config = dict(
    model='multi-label audio tagger',
    dataset='synthesised imitations of 52 everyday sounds, one a clip',
    spec_augment=False,
    channel_attention='eca',
    stem='single',
    optimizer='soap',
    eps=1e-08,
    max_precond_dim=1024,
    merge_dims=False,
    lr_schedule='cosine',
)
Rows from block 3 of a small multi-label audio tagger, named by matrix and row number. Each number is 128 + 32 x the weight over its row's rms, rounded and kept within 0 to 255. All counts start at 0. Numbers have three digits each.
After each channel's rows are labels from the 100 clips, of 14976, where the channel reaches its highest value: "responds to" is what is common among them; "loudest band" is the band of the loudest frequency at the time of the peak. Only what is clearly more common there than usual is listed. The data: synthesised imitations of 52 everyday sounds, one a clip.
# conv: width-5 conv, stride 2 (model.blocks.3.conv.weight, 368x288x5, each kernel summed), inputs 192-287

conv.165:114104150091133129175170103153135102117125168102134103169140119079083149159130117127101159039111166112134135133182097040156122193119128071135126091079153151136115138138073187119134142077135142107118125144108145075156074123162178174121102129136194093119095073114115117145133146103125114123
responds to: household; bird chirping
loudest band: 2000 to 4000 Hz

conv.31:127149131077160130129177113147078144165214151093082095124064089107136125101157176163156170129142117138143120164100118098143116132172101089113128099159101158109084078155160113127127140076176129124078174139139088096137136159094091115100134113139106090163118143113117136161102136091115153112
responds to: signals; beeping; whistle
loudest band: 2000 to 4000 Hz; 1000 to 2000 Hz

conv.214:157094126109123104125103135132161146124100091109160083127145102143099166130101127120101200071141138172136086136097127093099103152108195148131116126157148097093148178072117047150064066109158103122094157138116102154105079135049150137171148153136082131153218145153173166119099147085120181176
responds to: reverberation; text has "room"; text has "reverberant"
loudest band: 2000 to 4000 Hz

conv.336:124124121148206115151081101125121109147137130073052141124173134133115130055153119097143121115090080172094114176090103130120146138171087126194110126097080139134112188141146201099072105089107144102122128077139146164157137137139117151092154083148128133166104100108142153079118202163074121065
responds to: people; chatter; muffled (low-pass)
loudest band: 500 to 1000 Hz; 250 to 500 Hz

conv.146:067111145083147109133149089106152159188139110117128092100127138162083134116142132145107106139028134117146063119081073195182132116122152111057146164109083161117100153137129151100120125181097135099117119131145074141160095119145152087096185162125086187086120140118122126077136104162187141121
responds to: snoring; electric buzz
loudest band: 500 to 1000 Hz; 1000 to 2000 Hz

conv.359:074089105140141140121149071130124096110144114091138151138117076120155157109128143141138151100172122129143158118094090148107174123168122182076144122120183149158138094084094128156116149135174073130144134153121092143187141070140123100142114135131105170093159179146056198085159150100107134094
responds to: machines and effects; spray hiss
loudest band: 4000 to 8000 Hz; 2000 to 4000 Hz

conv.181:152134152140177148136107139120164126094104108113130067104172125119200158127135175146159140123138130102185096142167148169198184124155132161178145154163113169161227149133072111205125178134134137115128080098148132156136096081115101080123159102178124140148081122154100085150172126126133117168
responds to: animals; fly buzzing
loudest band: 250 to 500 Hz

conv.132:111153122131189142081113156111157150135156095153124186112132092160204088121161125093107084157102099097112135088112075086094142119125179140117077077116127113192174157167152112180145149100084131111180174149079143108189136134164156118125115121169109126111106135069142127083098151124103125149
responds to: machines and effects; whoosh
loudest band: 1000 to 2000 Hz

conv.238:114170124134106145069064111149148112088146136151109089141177133117119128094124103144186109133097095173102182092092119114128137096071140093142109179109181096132068114094113112113063135178110136164097150142153144109146096140173197160061103119134184076118127125115122158142095134116087124112
responds to: people; chatter
loudest band: 250 to 500 Hz

conv.56:162082167149103151097195123077160127122161174114158145146115164099070107089121135171113141175079130163096143165103180124094206090107090080176160138087114155179111115095157166116106171086147153167086187125116116073154088108159135092176089109087086090098140152134150128159151157119121135194
responds to: people
loudest band: 2000 to 4000 Hz

conv.213:141082135115175074121096166088110140124168124135109130121110147108153125120120103068167133115199131130117073099109111174180143130096175066128127165192087097093085123129131144179130085157125144160163156146081117218118102130178108103138064157193173101140161086167153090142110174149126149145
responds to: animals; bird chirping
loudest band: 4000 to 8000 Hz; 2000 to 4000 Hz

conv.131:108154180175116088110142149150147093098123101106177154100102120146220144081148101044053091141122122109089141095057055198093072130139150189158130118133116094147143104137122079157092123121102125116150138106144152153174112146107146139138107088099042159130117165146140085151091154129175099116
responds to: machines and effects; laser zap
loudest band: 250 to 500 Hz

conv.53:113118109160145121135188136136095105104102124068118095142090228135057089212111112151050116117105121132100136118099136144159163191092114139135139126179137143165103141153182096113191147166138072114111112079122161139177127147146082075109142162130190134143219135100084135095185172147143120134
responds to: machines and effects; engine
loudest band: 250 to 500 Hz

conv.195:076110155102111113136148117160101132179168103055120100121113116103125111115152133132106174198091163141131108128121142106181119198143133128126112175044186110193166138087153167129131133136121149123122135116123151114149118102089106131157097116118104083144141128157090093061095140108167119067
responds to: stream; melody; music
loudest band: 500 to 1000 Hz

conv.116:125126055143161131124020164136186158124129098150077141146143131127088146127153169159080105097132198135126167129118173139069142169156069112123112189087127078137160192078138083088133147143099134159139108105176158141098140133093089088126053119160119148139188142088132134080104139159067147147
responds to: people; laughter
loudest band: 500 to 1000 Hz; 250 to 500 Hz

conv.293:074097145106145156097131083137104142095149146125113082136152124110119152146106106138105061098135147098122170143159134095112139087121122188154116098166116108068097133115145156120103187120105142118134094090161109133070153175203114169076111153095183082184123048161108138235105151078121130097
responds to: household; creak; thin (high-pass)
loudest band: 1000 to 2000 Hz; 2000 to 4000 Hz

conv.227:141108090060155169091158117092161096077095161086131130150120055162160153135119104142116165109091121104127138122127109147089135101102155102116185209101083138153133133139089105090122124124170072138124108158146158125120163189149133128108158088063092157105124123198097144158103085124085108142
responds to: household; clock ticking
loudest band: 1000 to 2000 Hz; 2000 to 4000 Hz

conv.107:153162144109119117126164154123086170110098129082104116155153129149127119164077138087118180120075127159071135155148162097135126139121090100099148132085139136099140119246111112100123169161120080147134136156172109115219159145127138118071114167158135093131123115099145161131086191119184099114
responds to: household; knocking
loudest band: 250 to 500 Hz

conv.294:156125142173087116064147135153104058125134123107126116176133113137156146129123117127141094108111132147122121073105255086107207187110086121114129195102124098116112114095119136135103135130102144100106112076128144109119116106161154149158108152141189111143114167101135148156168169114114107124
responds to: wind; ball bouncing
loudest band: 250 to 500 Hz

conv.278:117113198047117100148092144066113172087104106093087150176125088135123189119095117184145136165155148098177109104146107132110053104135149150078091103119160188061121135101130146150153118141099105103122097104132114106124107131091086156129130096113134095129145137062151174080117126144118169147
responds to: nature; rain; applause
loudest band: 2000 to 4000 Hz

conv.221:156145117160153107078117167133147185118142115116069148123130072156098048109176147173101140124163148131133168130142132134101154196121077145185115128141078122149092074154120196129105069093138122133136090145168175100154093124173122106141126123064102178182140199127191148160081072132107099135
responds to: machines and effects; laser zap
loudest band: 250 to 500 Hz

conv.105:134155168157125095158097136112117080128153139131179113073124095130146071140175131133100164097069097133099124067053172114208152118122143114099133123106115157131125141054145133151118103137118101148180154141167197138073102172100090184155150165166131099105116089140071102155102182134119141114
responds to: nature; wind; stream
loudest band: 500 to 1000 Hz; 250 to 500 Hz

conv.206:118084156125087121173104123103137072173125106128103106149131118101165224085104083194065171089035149154112117122126071161136149100098180151109080119075124139193060067183139140140097135170105079109133146119134130108186127128120127088139097076102073151132149191109152202107117143177203095098
responds to: pink noise
loudest band: 2000 to 4000 Hz

conv.121:122103135113155118135159095107145103165105153129125097133160100116173167171148102069200121156162081152068134136137129152060147128152135125158154101140141123095138102141111116129100125139082095099152161155148089153143182122138141091112096072085143136182123085158150156076106091169086097144
responds to: machines and effects; sawing
loudest band: 1000 to 2000 Hz; 2000 to 4000 Hz

conv.122:160127068154121195146177100133122154113129139093138118108138126112088072137063077151107124161137136101123136105143090158092178107151149156118115146115137157158111171144116127110116207146168113094102083134092093128159103105151131127161142167151177119108122103098194129142097211139139099131
responds to: people; snoring; engine
loudest band: 500 to 1000 Hz

conv.65:120139125154109174098119156175171077171120114173168159129130107121130135164138141163119143150064101061083090109105255125146129129121171119138149108111069114116169202156134139111115118174108106125097149154212134156058137136166127094105151131173099147147220065172144152155181140112074157127
responds to: muffled (low-pass)
loudest band: 500 to 1000 Hz; 250 to 500 Hz

conv.103:110141101099124087141038124108149063116162136077068098118110147127150139117101128131123059156170105121148061093121132111062145125109101134133102129106165191156147166128147168127131091089090159185127155106076085201175109130126092155108079139114141151109101080168128118116102177163144101140
responds to: muffled (low-pass); white noise
loudest band: 1000 to 2000 Hz

conv.10:059094131112106119158130202138121135072151120100158077121136205159099148051141131125111102164091102158128136169148060120148114119194176145115073096136124166081171121109138200112114154166155147173071176092091119152069124145094120138136092125165160094137081123132124114142110142108167144182
responds to: muffled (low-pass); white noise; group: nature
loudest band: 1000 to 2000 Hz

conv.140:129122175153131146132098159089103152138164139131106161115142157137114086099139144156216175046082122164123132136093080159176059128120126127125160093112062108123080183134095174125121084102156122137127135162118172145136128105147079123167149117154149097090163099162140135165104125129126114126
responds to: people; speech; chatter
loudest band: 500 to 1000 Hz

conv.22:158158090079109122160125120083168142134133145119100038123123082120075152208179168155098051140130145104144145101099122160117111157131180070177124168095121123151156140147094066123061172140198161113097147126133113091142152135085136121136172150082158141128136147078144090157168114112122170163
responds to: household
loudest band: 4000 to 8000 Hz; 2000 to 4000 Hz

conv.279:108136085126124104167089071145118139146154079054082104085138136183169118122100110083166155193115119135098099111109105144097103115175123170120111133093136152189149130108164152127133112125096137123133147117142169167163120200082142114125196126114099145143069149096100124094067084148111116077
responds to: signals; phone ringing
loudest band: 500 to 1000 Hz

conv.96:159096178150074127113156185121097110178099130093125040094107123150118143113167128105139151103141129133137151166106045146191134227146109121173090118130160131178163117136145090106160092143127123158118146160112197167129209102131084128104154148135154203089109121132157143116140008173102120136
responds to: signals; beeping
loudest band: 1000 to 2000 Hz

conv.19:085129143127092104118071128124143140130130144100103173168144167172065136081111138161123154122100115179094128097100105090090121087142118126178094096109067089081088208131118095100150173169102148139118128152148090162091104113103142121098175137152161127132022169144175189112112112114128133143
responds to: muffled (low-pass); people
loudest band: 500 to 1000 Hz

conv.365:141104147158062105180089155124084076089109116093132113083104106090181158136080115157091165152114076131133122057164045145099114116114121150162126110076139147153110120088151053085153110141160112108140139129092064136105151171081147157107067116122166118122127153165111184170129097096109176152
responds to: white noise; group: nature; muffled (low-pass)
loudest band: 1000 to 2000 Hz

conv.149:126091110216101160129091114157118121107114179130103138192171131140108133190099140137142170202176085153107148168120144092115176153106180129173083097185095112136142154129113070142129152163099155159164120076153158134096172089143132176124168084117144086126137143178100135118121128089096166128
responds to: muffled (low-pass); creak
loudest band: 1000 to 2000 Hz

conv.201:111133102118092111134169121096134118133105143145175064114131060179138171188156125148165186095163116108177157168170150072087101141125140133115206135143138101166080145168187107075117110135139080112152167100144116104145112144102166145152110147121092110127152133078091095114065169107174118118
responds to: white noise; car horn
loudest band: 4000 to 8000 Hz

conv.32:130170114135102136154135101129146137086124148062176203169162184115144115101106146162170124144143101149114146133151128121100108150091145101144081101102079187148134134115154166097108162147092156133124119109161084167068066138136097130139183160158211177073120191130078153082120157106103155145
responds to: muffled (low-pass)
loudest band: 500 to 1000 Hz